config.yaml
hop_length: 160
encoder_rnn_residual: true
fusion_encoder_bias: "all"
Rows from block 7 of the audio encoder, named by matrix and row number. Each number is 500 + 40 x the weight over the matrix's rms, rounded and kept within 0 to 999. All counts start at 0. Numbers have three digits each.
# weight_hh_l0: LSTM recurrent weights (gates i, f, g, o stacked) (encoder.rnn.2.rnn.weight_hh_l0, 512x128), inputs 0-63
weight_hh_l0.54:538541482530500476496535470543489480520440510503498533529401526525464469447493498487553443505492514511527510465538574457530514503509456492498474583519532519566521505527494424479510495487443474
weight_hh_l0.55:476522434439502496541572530525552451532491490499482556456469534469439468518483525496457547558476454463462546473400444504544503510532422492401479505392539593513481487482560507463484502431526495
weight_hh_l0.56:456499471503480512517550403459524468472456498504500500414520470477498503496458466566479501499522547482458456499446449539464512461509459542575504410462503517501515553527569556460496469516538459
weight_hh_l0.57:469507411524504540508478509464459502510453511491517452515489540533548481499489573532487475510504535533473522502560490488565472506462555506516453457461539438539525534539527455487522487513462501
weight_hh_l0.58:476462455453508554519456515529521468462433520538517480455485531509459475481449468535485557502454496496479547442456455486482479530466477457518505488415550505511560474469565555422453535531490442
weight_hh_l0.59:488450447587600497461497488402500453530513537528508484495507445440534522530517560567489589557520505519501470505586493491473524480508399485479515481527477509448551537476524482544440515503497429
weight_hh_l0.60:458433511476428487525476521420508536521444502487661517408467536446544596510458522494522493458504471499459484530493482447521511507463515464531501523538458518477496518485534465591456549472467459
weight_hh_l0.61:525523510449485496453539449537516491555462516479489476523470558570441543537470446506445487500500523495439557473493534520539499480491501447531482565451514542570486537478555421534499491565489503
weight_hh_l0.62:476506425528568453442479476517470584512522520500609494492566510490465473519511543544457468489484483481513482509517472529505498548456517493534437425471481493481456539615503429498557496474607458
weight_hh_l0.63:472430510511517514438511476501449484551531512513529494543497449533484485546389569492482523525547568509470512433509513556512536477483460513531524510388458445458474475510431502544542514493492482
weight_hh_l0.64:437492495539477527554490504521513499469526476394587541464463515507509558433498570589536471472428428460503507559485518524517524492406479515498467497512487527482601432499470556452454522473487554
weight_hh_l0.65:538499527547516506487456482494424478463497481517512448513501539526483527553507523463486524474468517437481395549562492539601463516519544515481557445484472532390518480468528551497513508544479493
weight_hh_l0.66:494458473542475451444487511540505522498517431562553505499482480478492513475431556469539549550486506485491504532549520480559495537534460528469493466427556482482480468613438441521508543473542580
weight_hh_l0.67:528431516510494465465511472471519502513461502498543532535517462536512498514483482535495488544418540484488463488578483454468503441477440497490500495539527517532524529488489515480548428542502497
weight_hh_l0.68:523499459495466525475503510469543428426459437521520484531551421494537568366469490560524513498568479528477563430492398489476513498423560577560460531539481443451504484515537561445470499424561471
weight_hh_l0.69:436447514492445467521512519458456548469484426512545514552475454491467479511533538448492508534497493486500513496393530478449409506511439528509493547490529460496540490458520523498481517496499502
weight_hh_l0.70:488441551513481499491513509460531506515446442469459505510455497492459531466521521451457437521467498514474499559572512541559473515500501503576506490526490460434499535488511517514521490522495517
weight_hh_l0.71:493445574455508475502491600393490481551482570602553495441506427544480391443531523511450468526468528505491504481491515459515494531556490483464491565425485455536502568502529536524486564439474445
weight_hh_l0.72:516497464474545585522545480503494513492556527505419475515536463581538521485536478511474486531451476467436562525456498522469507544451454506461533541519516481482516450507468594467520490502498527
weight_hh_l0.73:504497516534541467509522473475492500442536406503488482518423549535479528491528520548505540539445477445504502474505532497497565454517462537561553530505601439501472534554491518486497495542481476
weight_hh_l0.74:522569461549502657509479491509486469432517505506541509489469562521460513595550540526570535417460517459532502468486429502510573508518531556483534452422471474428486480517472457515525450494441523
weight_hh_l0.75:505532549571492522506518443462488502474509427539518525526548501515549539443457475489517547497500470526554440504523504561492467513471502455494509444526521580537483471530531469378513515404485416
weight_hh_l0.76:453441511458537428575531484490514529455489458506469472523479494502498571464407577580453441422455453465520482488475502471525490508560509536517528556558469501595508530464499511457452500497513470
weight_hh_l0.77:498520540451553487493500463554498535404451505469500471523524554448533561560494454525514446489463526519474548457486519476452497480465517469482522475496490528478517541516490500499483406532494502
weight_hh_l0.78:526493518484553512560529482504507516540517494533490464465488507477496581581467500553498470532483510487456423550515540492553440545482493451524532520533546438550541526503436457493548463511452547
weight_hh_l0.79:490536455501499481485507472526512497543522628525566546489527448508507580456462494553517548502508462519477514454575522577476474483436483475447534464470565488484463537524477493561504503469512463
weight_hh_l0.80:516547528462489517542523428510515491548490559522504549470531524472436495547507480527492527477525560497504509483463498496458527534484492521461445502573509480526505515477466538517481462531467432
weight_hh_l0.81:483564526424494488504493496546575477438411498552529527548501542488462464526473420578476498512488487446511505510523457563500438508512499468443476484523520468507488498496457500429497493471489507
weight_hh_l0.82:455477452496510467507454443480503508500453564483497469557458578582555468537467532484575416545445509497550537491561510482537474496461484505474459557423495541511489492494497478519457540517507560
weight_hh_l0.83:553492541471526458508476488564500478475493439529458402476476503472431579513482479477426490405464522478500504498476512477534550517518493492565454506500481476519509468491544521482471462528506530
weight_hh_l0.84:503468533473578442509429514503511518491505471466523417504519440493453453569493481495501537554499505498552539478552429447508465456527487504492481509478494533455495448509472462521461470488483502
weight_hh_l0.85:545463471512457466526436574517466524504530512527515460528509518483474543555444553506490474474428502456453525496527505518517430515481467449488483522463531513566511535490476458569461589483451502
weight_hh_l0.86:482466547522502494476442499549511486509527481433488465503508532485462500532489486575516473453443482513491508478457526540527429509495454527460470509535508549543527482508531525454498492502475521
weight_hh_l0.87:504471525490455516537540479526458522557485497454536512523630538450485506480505457482527487475526513515519484571475452421484597513501536517456563528517485548515548538435459476476490443490495508
weight_hh_l0.88:391456519477503485493494460452541482532525462476525570528434502491502520529486488505524527533560493569503621496487522562467456421471479497555432464503456520474605486446508460463479464467549505
weight_hh_l0.89:555478604477510531453579472509445468460574490418492468480465512482413445498476496527543480438527451524560462497557481498497505491432576483446541489518483460450488430490513535474522544554535550
weight_hh_l0.90:512522451532429532499504517477560515529412557513492398493517474581462606523521473552408578428569553536490452543484468405584501527536520524507498537452440531507558432472515557535455543425454463
weight_hh_l0.91:492552539510472471486464509431511510504484532518565489471524468459466541487449461458492407481503505462430496525449495542448476532518506502519493473601527477450460489531527524496484523496496480
weight_hh_l0.92:516451492545473538491561542429549452455494535556535466446623477470506610499530498444493515400533474467492425513475530525481490446444534511587491535537487495624488520496464472465526531511457458
weight_hh_l0.93:498490421464488492433510462442470488555477536512479516510534527545498522550481500463547477514510456453443472531491583482541471528521483554518491424519578493459422522437447488485456508494430448
weight_hh_l0.94:441459517502576482505525487530461517450491599513421436557439513530495530493514475504507481501503495472487532574487446514522542497489440510521497499530516460528543505488470497504478481439454503
weight_hh_l0.95:451497563518461483545507512588517474482520516466437502572517487482492478504485472499464499513523497513461494510460492499442489455495507473497493547496484493496557483545495472520475487479531477
weight_hh_l0.96:456481510527472504531569519556511435482497467534406479459487502463509576477539524512471544563452530505557525500523528448512500481510491511498375506480484523526484493505512500508530507482516502
weight_hh_l0.97:430547459568475455522585487492434437457529526485451494540544536480437459492399539492526465474515457520542525545478522487563499507485410487501461468495511504484527520435549544475482496476497516
weight_hh_l0.98:455493500486512502508534483491509546503471507504547456497463531539528531437531488540578498531495495502537462522410458453484444584477444465552460564594448512486494492513532444500535545509501471
weight_hh_l0.99:573458519448506483511491554478466503540503477508515500512506457431524494462458558469458514528480501450561508479448494560584516511481531475517446546501501543571530459548518482477523543544504567
weight_hh_l0.100:477517539473464545417511521528577459516441508560467471490479502542512529518578477531459555527530465556457525472497501541504516506531542452548510491509480479467505545461484532493548479491492483
weight_hh_l0.101:503502503526525468528485541449452462491472509438462480445546476491501508508609516524570497424450469500524415468430449509447495549455491600451471428479487562412516547538582476479436495512545501
weight_hh_l0.102:509500504525504544502489484419493490492422493540518519498537520509471575492450521412560475511461507427449484496526497501522445550479492551436516516546467502587512525515543507520530439516496496
weight_hh_l0.103:444476463492494567432447521509430472509489483498503503477550545473440459613509531492565514444531551549404512500519558498487572479533508537543491505570519556404539549469461515551517527434488541
weight_hh_l0.104:491493481475506498492438493516489480510525438575514463582505520415457455509520520474428486444470431491521487450483596574495487508575522498490473461536524471570462481456512523598499466491533515
weight_hh_l0.105:516536499504469579497594547400518408474568539429524442512482490475452538482487471500498526453490554546495522517469519440539521489565528527507470551510474518450480442445463548463462505420571476
weight_hh_l0.106:509418558527491517438493421505443547477549449516462522376493516404517574529555459480533518471546549517550427471482524567525512477480547494486462449517492465541479437472514488479472578465444429
weight_hh_l0.107:509549534498563453427446476459559518460496475533485531479467387491493536513420499475498501507472483546541517500509454532513535481463428512509571484521505490461434502482480470441522494474520507
weight_hh_l0.108:442450524453503495462452474494513509541559426479551534513529460518482510553453546491468501545470504514506559496500427417434516474491510487490527462449475497489518545581488412575424568475481561
weight_hh_l0.109:555487553468543452556597500451503392491517473438462585450488546433547497545463532564526454505497536504509511513580454433530532497521512423454456490465521461524488496549513511488470465511493425
weight_hh_l0.110:536522495534532458469525511482504466523510447480509508506513459472493477512513453527564508551483499507505553519522531514546469490518461492503500496466541501466495495520521539543453511448486488
weight_hh_l0.111:498499534459550523466453457550461508506509549520501495549525480487477521542543511505501504517509542480510461507444510450472513448508500478483452546534557432481562475599484479518531490418469458
weight_hh_l0.112:557489454494448454483529481487474521509480443559510473464522452468578585489497507469459450499485487499468520592540475445528473527560516499514474479509481439458549470539472440431516480518530536
weight_hh_l0.113:529534447479496469516453538494553562495475422521484494581559469574537557515572499467465520444493480469527497526470421598556491495555483543490504546473491452507523502453404455421501534510533527
weight_hh_l0.114:490498512519495455549514488485520506516534569478536452459489562510494506553460521477547551441504528417502521515482518532523494531507334487505482451513480493496552552542470447503520490529494519
weight_hh_l0.115:453544524514533450447504506509469426559459568521465531551468488497500515513481488523473513461507497572505423488465547480465522479485470494489494530556508500514507533569471532492489449407539442
weight_hh_l0.116:492510493445442509521440463482482523444514499523535448498537459490501487534502492531450523472471508492473499505544503456555511465454503473443507470473481626526514461462510468552563522478457515
weight_hh_l0.117:420567549531501525534474511493533580525484517445431517501491553485405497495577528474432514512508526452511533598454543574551508560475445435522542498504438534522448509485511563514499527499532529
weight_hh_l0.118:494469462494433471471494481469474568480520470506413501545478507575454537518539541528434504500437526485518524496519498475480477520414519427508515477495516519540601475432501501534547525550479545
weight_hh_l0.119:480452487424509505524515547466541524526526465476537443527434507498558493483528508528536497527454552480508458460497472429466553527496477526490488491468467499462505535516491491518486507566498519
weight_hh_l0.120:452462507437511516542501485456498564496569511488521521512401467563497503476501527491500445526372516482481491543542480573474501510492502445515451427511516487466520531463461498446466510529538423
weight_hh_l0.121:477570536522575510566433469518558503525533487494547560518474545490486468461538480481548519546503468486525429439461404474478486455488521441498539486569460465473577476515521533554522509488555464
weight_hh_l0.122:413484440421485500419527510482485448520401505487564509433515466556499556481525464520520486499432445497461483439572568523519435516511428556544525486454512545527485524527514518541556493492538467
weight_hh_l0.123:543495545509522440540523524517482454496529559509399464548496570502565495514558519549494477512467528540475520418484479494521567480532523501474512478528544477493482540479498440516450457486483503
weight_hh_l0.124:503488477471515482477547500486561493541503577455476523502514408522489462512504517473468490531467458501423551439436496505529532467448588490448512490523518574421500494530481482477505549543551462
weight_hh_l0.125:493491462431512536529501473550511526509489506498481536542520481474476479452548491549459472492528492524571412552518437533590465512455493492487529472441550499466501541489547519445426522511506476
weight_hh_l0.126:517493453498421438528578442445507493502575496468535476437477478469437488585561410459508579461520434487450528486501517440429540523517540516481484519548427503457522534465477508496516511460567556
weight_hh_l0.127:494606500542481494503456471496515538419523479527483491526457496565488525501488527489499492549493486474511603515555493521445454446470490544478486536490514472519521497468567489527538530588502507
weight_hh_l0.128:607482496544499548564590455553532450571452533488436564489528435446565440446460489530519531483471431553448453498447537476516515512469507509517518585594517450497509525556517460441541469516488564
weight_hh_l0.129:472520503550497509506503507429485431487551546472613522490524556515474564490496480507531505488550541485507529507589485456487505549449563471501433473472565418532468487408517478501464455481485431
weight_hh_l0.130:489501535574410451503455528499494554520446498486504507456504585495506541524479531471445454446496525481479461463524520506449544543548479456517504498491475544520499426451482494517511543567551550
weight_hh_l0.131:516520440460450542496523526523572529583494445493549504467509524459538535437517494440464520595525525464483562543472519464489479541551525521432456519491482432517438470467456570509458466407500492
weight_hh_l0.132:454474521466623455598524443575455551536500537507472555521470518484483507513505454499471496440502505498543496554509516497488456511479450437517480483481529421516501507549488438476472484498566562
weight_hh_l0.133:491505534404509500559555545526471507407528484424552506456535536532498456460531491505477470541547516465522494470482549498481448485491459534464469489503458511511464523482502571553516410463473475
weight_hh_l0.134:433590512465514519308510507472651507514517484502491465492512518532501538534593476440484529544556483491518459617489554393493496473486542480511496492432521532451464457448515482510499543532551428
weight_hh_l0.135:476497472493446537440595508487530492461514488567510485473441511502504534529492480479507518506461554535444533588525517495482531418499483503450478485532472543508488412468495520469498490485513498
weight_hh_l0.136:534521489475472564449587423495469563543462543464498588505592503495532497490460500496526472442479520504522543416414457505503540528549540466563549563484491536417505483496536531477499522523489461
weight_hh_l0.137:454476515565462464436471518483453528405544516489527462544507492517540461416463489505524518444577449504532438508521479470550602483469454522537490476517443457492506554448544545504535489589460449
weight_hh_l0.138:540493500530512533519509476464464552534578485527520534418499507471454488497545536548526447562510487476460519499538498453463523463490515496411476515546534530523536518487538573486446490531482503
weight_hh_l0.139:486486474548505504436467494491522529477482491511543580491508475532519509492484435513445519531439432526548500551505519532520511557536562508513496550528535529483464504535519540501474511543473510
weight_hh_l0.140:437494552507606504463522513486502531508427541430474489505500545443503544443519500559523477524520507494463585451465463460501522452599524489479502486444515529532493473493529515499499469482533453
weight_hh_l0.141:491566465438543463522510472577520467512507513482591530431527462480454586527523488459422545417458501497467460488492444441489500588484474466499538501601505516536476545449453468490449503495480500
weight_hh_l0.142:501538512502485505463473524514452459486517541546410460394484466507526458425453480445438528460484507425504554487522529571499419549496490525532532460372502542557473512439509531525510478420514541
weight_hh_l0.143:519591434555560546521491515511513444476546504272512536450503546500461529538478470563468584562438524485501388540435510596488459498546487524450512479493557475469504463470500525459477557491434501
weight_hh_l0.144:489461469513473553607503505519455517490511490519561468538458486528491516419482452487585499462523497524534441586483461531486436569525532471507485470475486474538463462522466482505485473486502503
weight_hh_l0.145:538441529494485463555556535504510546507571531479457534514525519452449523584405474545532532503491475459521489519516450440440473511418441457539453587413465506543514491513532483531505511535529518
weight_hh_l0.146:513554482493520535489513512430560571446469529524455548567549535450541510463534502501473501576549499579526470451607500529441477619534543533541511467467540473565491481471463502472522485504454562
weight_hh_l0.147:571457529426515537537434521492457477461476562518554530525380473535502470465504475474475434527465486452452522497480481481524485546474471486494532474462510516516532584486471462508542518495491529
weight_hh_l0.148:528470511501442529481500523509509475495489516438541478503427472491537513504482477545542559469454506541543474519494487553477578464510465551494516525555556441500507507513454412500504501504454508
weight_hh_l0.149:492461494530383461564453597508518459501513462395479492453527520598487490476432521478512498463526537477517501619503424483488472528491460511487575510424523528480539478504453526493495523514572536
weight_hh_l0.150:496557552433577550450459533601514490452454507501496557452544487584534461549504495418465472545541537421494544637506467498493532461507515474504525516510516449456511524510476511545544477494489462
weight_hh_l0.151:505465480522528565503455529484485483459609524470501536563483556496533370543526467535500595548435541480448416483512505576538481485585536473440513515499507562517571424506489500476513485528436507
weight_hh_l0.152:552520463467506474501555445473510474440460482491487504484464512494471531343482514546515480561397482468486491516526561469492531487506492474580494421537468499440470476610520511466482559517455485
weight_hh_l0.153:559486558470524508495509502520501460484496519502490487470525496383536553525366530514468498455466501477519528509523490491503526501500519510476518449458442497470510496487530525470515499513486516
weight_hh_l0.154:536472484486399530490449512473528459554513545496489490494505476555495497520454616568502454567502480525487524505465522514480489565495564504494476549497567547527465506524534454507445488484483470
weight_hh_l0.155:429532475529522494479540526436528585529510528548422564446472530438484503552519481592507509489524499540536531565524495468506536460509559500538536428520568576554481450502482522444532525453553524
weight_hh_l0.156:526521542534448503531477550450479502493434480434515487513488576489465456462545542531437493463457536539654523476465474558540520515449501512472555529550466509464532480501542479490540448488475446
weight_hh_l0.157:482489490498485459513533545521518521493508565507481481492550475444489503550474503522514586546540458553476493500482563510554479497489510439417492571441455428496485471514484549581540545546476512
weight_hh_l0.158:507491462416541451485503507445544470401477545454499495570454480502614509504515476531507568559545516488547568503484493505480572535462538511521555484504490467464498510538522541419505559504468515
weight_hh_l0.159:502472485502457490502522480489478517510473485515497443499438442481533474471499578505560531477683472519552464485568528541545436511468516441530549507517482530575490539496528504530541534469573469
weight_hh_l0.160:525468614555481538552518599545486519494489511488464534499414446500479500532512550479580537476522577460540406502509485473517560521511501533526470555513536409546507503638498493497507469523472576
weight_hh_l0.161:524519525505495498520458407453538455502402470489489555495490493511468571477544496526456522595477487601532420547553507494569488489508517510549514450513550564499514556486502479551496488512532420
weight_hh_l0.162:532474546482471535442514411506514488464456511456514497458430557572435473515517498517532512470498453483589448525467467535453507468526515558543503496504572561530466506461519554538526493484546499
weight_hh_l0.163:493483483464505574480502538479465511499477435463469501530447506452566440539476515462466496537471474487526441419586477553527481481512492503516565477526543563509558513492436449533441407479443510
weight_hh_l0.164:431449421492486543516458474478532489481451495504555520476464506505514455592615509516525473464449534468519533471508497506446471472475508511517531507528451508538503545531538567544480502423499487
weight_hh_l0.165:545396514555475417499528447443396504536561474524471405452407489571527482510572539503437520545569511501415427543526486472553428506488484486539383510443488447455431475519456524542508483530503484
weight_hh_l0.166:465517469544499562510483534447585498497443574474466505504490524451546489464494509449627522511523485504516464537527563457508538565492526451457462536522507488540567508561420551521494530484481483
weight_hh_l0.167:489487525501516542506515503539501533434579508464532496526496455524498590498484553528536446529454566539567476505449484569562405496410461477502594539478512489550454470521449448467490515501452473
weight_hh_l0.168:470477503458504501521440530520434482560483423613538532480429467475480490500531489452502538531513576498517501487548460474492510572569475514472474465544374480487392540507483604559531500474469531
weight_hh_l0.169:495474429499469478502501540538491487568460598498415518500564534539489421512474461533482490510432471549421524430582479538483499500499462566519458502435469504482502481487492540525547489531492516
weight_hh_l0.170:462521548499464465419497561517481473525493455512501512439482470526483503516482456536526463517483510522527541504505539531471505513432533448447536549487525535476473509404546563473498495462507447
weight_hh_l0.171:453447499427557493463548494523549582473521458574527462473513504475571573542496542485585476535490541516487523519475516512562465540527508578503499559490454467472502545523520588525547464485551452
weight_hh_l0.172:542524507546552473511549438521571538453534554464482576479510497537475512447443477534498528537524506508460555558488536480424535488483437557478583463543481531506491529569526462501494536521540497
weight_hh_l0.173:530473501549484539449490442475506550533534535440507497529521526524497603463516485530482424561508426530596523442483539484578494577479488481502527536477511501523514489439545510436521413540484463
weight_hh_l0.174:521469497494488485485510530528465464511533407536505433503501512445517463543483480562435479512518517467479486545493545447535534499460496507560457532464427601459501509480511474486467441469520472
weight_hh_l0.175:585452495409427528516533453469443538514469507484546517554525563486503529533531464451480470497515548493502566492554492435498540410445466539499504471461557558481386547478547506525566538457485535
weight_hh_l0.176:490522516505527508509516474536558500507464529514523476498575438533491497533603473506463531495499476587487485457474469516452459534432517501470456489394474528454468481455552553492482499530554467
weight_hh_l0.177:515458461470430407515504571455485474485495509421532447449538534443490504481497475464469484522532566465460487520481404537511505499540484492458553544635478555501517549515418522522548521552477461
weight_hh_l0.178:522535511524472511438450529489530468512502554507489529512505409501529487438498482564557523475527520516428481489474380488499543454526504534505552547434599453481522526498527520526427523510460469
weight_hh_l0.179:484540501466529484467564543496470465481461530455492565474506537467456497447478495473505454532497416510533520501527522494496489504519534487563503535532490546468478554476457510486531469445510473
weight_hh_l0.180:482551553503485529454515466537476473477482515463455523403513532513508495495398478567449531526496501436582456488467499526518540528535500419521475532514489503452505490503540515491512580573558477
weight_hh_l0.181:542516448507500514515499501535451509537497484548519446475502484534561494521502535504460464513504448542495521535509488495551574460455456549419482530522501497511613527480538526586523512489520532
weight_hh_l0.182:494537525457487432498529476524514479494485509460483507437500487513478515468454447533532553548516483506523547519564484490502500512418468498507562529489471525541475435547464503492527488491440430
weight_hh_l0.183:456542427454534402552473527420525454529467509557395500533453516531616438451492482532447433542609456472508540501532518470468523482543540476455520492398543534525550461595473446502460518484475558
weight_hh_l0.184:574499507540462515473476492483498475490447523517484544455569456466478459458473470510526456506474561476436478486488471668468542485490491570456508454480493492476468579561523590531567438494547461
weight_hh_l0.185:494470498485572520483518474480480480468512558519521524367452449527551469453454466519464534522500478485515454505516489534507520532470476567571440449503528539492514522477492503532434540531544505
weight_hh_l0.186:517496432419463522530401553518540505511502487518450502412472528462447506499459454502488494534506447440468477397484429458445539535480503517518577472447456538489490472489489541404489483536519492
weight_hh_l0.187:532454494465519559467497519453565498507507480538537477508466463448455389545555514530527558467454472467474495535476505469526518473495529522531491495502541531503518491518496530525426530533484446
weight_hh_l0.188:535498583490459473500487536445516475519552467524561487493507480499539492507436520480545497487435564559510483517501527450539507451604490461511451540524568520506515472506514488544463644540475414
weight_hh_l0.189:498523513514503550507508480500532467431487479511499517533472564564500497533485496491481446577520575496420516550515510535529528487520428434504451503487493436488497515550488489483517457469507433
weight_hh_l0.190:500517494518479460457549514517456535507396541474560500409489497525508470579487552486450484517362526473548466511522529496438502476558519490604417460567506525468471549559465448508501478518704476
weight_hh_l0.191:540464509530484471420505459488435450548565450518512511487458474483460456545451526594494520590512484454508430433526506528512485555499467500488452468403491473488405508525522484479585474472483573
weight_hh_l0.192:456510507488511490520531517561512513488457520421595496490465458510503530441492454558518486578438477511529462488521505489487514510514418465490492469496499437522565443511452509472483449462443572
weight_hh_l0.193:503406515510472471568409505479486530494419443512505497460467442472541453567410489478522498504534495486567463602469490451527564514617550461492494535534512500446434494478532526477420450462513514
weight_hh_l0.194:509479462511464549515531508523461502428534485485529561462441435429513535517490428504507519573488501485473501529500560471500494484488436449548490487511518507460411498498498455582545473430519509
weight_hh_l0.195:594484479501555474503498442495484462458605470542510566449554532523528571490561487486523494494460509482450476490486529531493553469486452541483496433545513559531464564535507497416540494459476499
weight_hh_l0.196:537432547485466376465425502496497547549481441573506482531497452573522593566534521547551498467448481458522487429514506444485566507491536460506531394542440447501510463542509460497500488527513505
weight_hh_l0.197:532527471529385467458501532474441480479471506536515506483469457487451515514528563528487495508509568519603545514427537500556536514486462520497481447489542444549470450468451478519512506523556462
weight_hh_l0.198:492537526573509506449474529537487496568480476497482513480472498505431539474496588488487509520421515435446501531522482542444484505494457521568508504555486510483454594499527472540513551526491460
weight_hh_l0.199:521473513511460547530528549467474482515430494505483435523506524475542479495471435578469492473527543549469521522497534432560466502562504545507509527456561470532505560459585442506511551456477469
weight_hh_l0.200:567480476517553512488441499530576541422463506418528478478489504520499497485554475514517557545444506483478509541489498495489550516592485501474522459505438531539519457486520502463506543435438542
weight_hh_l0.201:486516543574460518479515497492461489531535554530527514506467490554492546521498535548518482541483473479504405522540600553441551527553534553495493490477505521525412508507511517545493478504481450
weight_hh_l0.202:544513513562511542510521467502591469494545534474570507522423558472518453540526516539499489491493494489515457489467508456489533504527521451463448458536450482534437502539473531589490484512478559
weight_hh_l0.203:505472471537480479545525504474548564486535452520527504503487495503512531508488501415468598497522557525510532469457458424520482487522534477440510493556490468474510483507509432560457495553600490
weight_hh_l0.204:461509489529518509564504509485458484521472485492430502518541438582541501531457500515502440450494478509452490491584556556465447497486594440535486482537439446521475520535562477459477545583471469
weight_hh_l0.205:526470470436516481454472470482577505450466539504448497493486511462500528520497473524478415451531534520442453513493517454501440500445493495528534537523468493520523642495483435490483467584482422
weight_hh_l0.206:483489478497487514494526462568507495594501470533500554445526478505485543512468543548555408514532620503512508560525526464537507484506506431520546505528447540478528400512500493516533531531474477
weight_hh_l0.207:505455515499549596504465413488542514441532536517501626507523489540480532485490520515400512557463549485482504565491540492418496495523449513495452494472592496533481491505480500518471499527504493
weight_hh_l0.208:487571613480521517481595446503485506533486483563491505478530535474522518535545437572459423503458478454509441513499453460496529535475521502494480565491434455500449500509483553508483512510503513
weight_hh_l0.209:474478516518541503499549404577544469443512486525499490499468477504432488525482505562533440572450519489558560591511518516519509468494519490470539485457490508503479449520450496438480504484484545
weight_hh_l0.210:545511456502527450406547499466417426449509480467541491544528527485510466547517505437539481531494541451498503487541456551507479470511464574450525501504527504503571498514526463493412497434509465
weight_hh_l0.211:470471522406528509499531496535466476478480505563475479495458485557503512545448506477542465431509499479487484526487528520516537484474452503561473547419463495476516475497497516508479462506508552
weight_hh_l0.212:534513469554505499447452474523556557480504443504510483527526478490417513466476489453514501549547491457485387513528501483523459423560469513471513531367515405498452490508471505482447475535580451
weight_hh_l0.213:508364474512482486435415438547476504512516494528466496450514579493529507420515494423552480502524514491485506465561482506495487411523436448503511475520462484498470446523589408491600494475475551
weight_hh_l0.214:457549482562488500545457488506510511495578428483516483475479511588523520482498560581481468468572510428530481482498507544517472522522485513511469475482527457462546493512549453483525462507440527
weight_hh_l0.215:483517540535480514557547498555504521496498517513507488522607490521560532503466482468520448490445516480464497504507469497490548506498489519442555564524414518500501474497456498484513498557480443
weight_hh_l0.216:532559529493501421485535502524550524469536471472537541524489499534436529544564509502519507475497413538468550512467559602537486443458522518508461499519530503464502521503524474461459479486533533
weight_hh_l0.217:572498469440548531487476529561505485517462479525522515475508521533468474537450489555494525441434475518551453489522503460475462526514488558454424433499504453464488505497553440451557479511433506
weight_hh_l0.218:468539540434459511458543561452550516468408479462487482501516484512489548501543480491440490436497549487569464545434491466506545523487521525509536512492486529422544454471530546556438487478423461
weight_hh_l0.219:456510504438462562542496507536587538534480538520501427586509454496469495537594517458483426539554566526497470685477540479467547520592455488435520506450424505530493503514450528457563486516495475
weight_hh_l0.220:510514481543526529518531467443513497496523536476555442493567492441493464523501451519526550475472425452491535470480592440508466535490457477483422504511480517498492378501477470538540518526484494
weight_hh_l0.221:467491477530516519443549442461508518512542470512567524512558503462454491472500505433586468464488475480504472572453524487466523496442533607487498570494558535478482504407555483434523520507513495
weight_hh_l0.222:461492482514504393543489475567521497456484555513502459490487532473484486448441481567493499493518507479448505543471454541521507537516523449550515466560537480479645508462566495507488493467511489
weight_hh_l0.223:493438511398432562490530433489442468506483454509515523467524604509514499524550456540522483575554482520475453460502537475423468494387501461526485468518467544508534469487436498575491466499493507
weight_hh_l0.224:434458499585532545524467492437511422485538526471463530455554452467497562521508485508507447463421512482525494529522498498531476509473458537520458581520508486476540506513485481490490479533484510
weight_hh_l0.225:409520526519490557451524537504414537504488496448458489546508546461517471495431519483512524485524568513485492433518474479449553504434481420437438481530486510503437487432551500544471548422454513
weight_hh_l0.226:527524507468520505564460526511458480485545440501489523462512557546528457401493523520515457504486477491516467490529473532509348531491453479552542541591438439491498484594464499449479537509490492
weight_hh_l0.227:541465471444496477427513535507509469461493413455528483568493512516527532470489513472436531519506483570545479509500518542544534443492521459478472547503492533528507484507467498510438473477468487
weight_hh_l0.228:472467526500549521474465516492533439480479520518504457511480508509492510527490469527528522459521513563493550538531468531496542431496497510520487512473490518393456553464547458524481472467481521
weight_hh_l0.229:524453506543619456528473598477487433470576540422568481514477563565505542554499457415477521545501556470555528489486468494480588503461532552488482427525484527477461572461531514531493539554528545
weight_hh_l0.230:516499518460508455524444451466463468486455498508527451520505505485481532518510518445596523540462522406489493513506518498539571478503539507523422476563513502525468536528506551458578446451522481
weight_hh_l0.231:458536576475483497478433509549511519455489508566476462462475493500469553601516522489521515485477534468520592516570477489496486431481449498489481415535591525563521524591519546541529527495541519
weight_hh_l0.232:431531478514548491545515429546478492427550484583468490475478492471522518467533466502511552496476474477499532394461564519482501554478515496497499524550472513506519449542474484550475459478472585
weight_hh_l0.233:532561528522491493502597562525522469475541512527480446538480511463456527473555512482503528470452488506508561521431504473515543531473518495531472449536506499531488469506492492478481473411528462
weight_hh_l0.234:499440474495565503468497507525541525524482467500490499494518473478445540596499440532492501393541505508506535485487453504489488523528520442472470467530515512474448436497558490564594590536413468
weight_hh_l0.235:481559450485523463460462483488570452522478500535429518489561437505536539503483477518543476495476460544485473485530471474552571464476494563538499492638517548471485460461491439469499512500508546
weight_hh_l0.236:495502479489450505440536527443474429548536468532561477508520543548507545474487553527484456461463449490483467538497385491479449470567553587478528539440511559571436548526500453458472595464525465
weight_hh_l0.237:547498533479579401537578547517540513527474481548542558478485457469527479524409563475495575551511535511439464516480526431540501502475487540529485544423502400529486521459546501491517550470523472
weight_hh_l0.238:545531523438517456520509491525533513512586497511541531453484523507502433521463456471527458552478480571508559512531509481529501466505512579495520476483476564497492435494518474516495490461567526
weight_hh_l0.239:519462531530552537475451550505483471434511468499518524501535520499489529505550530540491477508520558532485489516457483498564478559527491503402518472523447409411488541551491475541534520514452488
weight_hh_l0.240:543478503518488483506535491489444504501491502488473523471515463500528459517503539537529505537504474490477516575516473456532480524517446505458539397573514445428516505425484468509521540475564544
weight_hh_l0.241:480444551490514500446465453455540494515476500455527488552522540558516513504474478503546487523489513511525505424535504485402506477492463458476472477509510523412494513483491469500539613492541469
weight_hh_l0.242:514565508482518512488487445478525545475511571482547489448504535523522513567485507526540466514498459442517521543485519482502546496492492565521480520525514514506574526481459453530575530571468505
weight_hh_l0.243:468527535537487483472491516455524459573443524509473533504480485564499567548485467477469525421483501546484508491470508530416486523485519541465498471550460486456489473534466560474497535497544456
weight_hh_l0.244:556443463526396485461428514483523579480524479464445512565515470514435481508562483550538545471453478497450493498460421542507513466501492399546454422475427494465521465442464513539486481440439610
weight_hh_l0.245:495491424519517448442488486425514517505500451490527497494407512454413523540493456512423494544472540492453509571491451524541506373532503506517618580521454484492513524482513521573482527495538545
weight_hh_l0.246:475531538451447516470463465487524497460445464552515493520575557567468521499522495537488539467531480508502483505606484495494557490476480499477514501497512521482502478491487535535492510591533522
weight_hh_l0.247:424520480424469455532512537514490575499503448527526477482469491451474464443565552496495469504494476452436497524520507522492517515505483499498479470452506454492536430404473460463468545491507425
weight_hh_l0.248:520538489410525459520483468484453537516462505475486539516457475498495424495441535487439482495466563504505443525499476540516512462495464473510430438517503487502478489528527447492450520499541452
weight_hh_l0.249:499443506538491516490482468529473477515501472545581561510540546522493467466552499516594524559478511511541472541469489479529444479499507450554539523484515499460480429485522523496488522464558484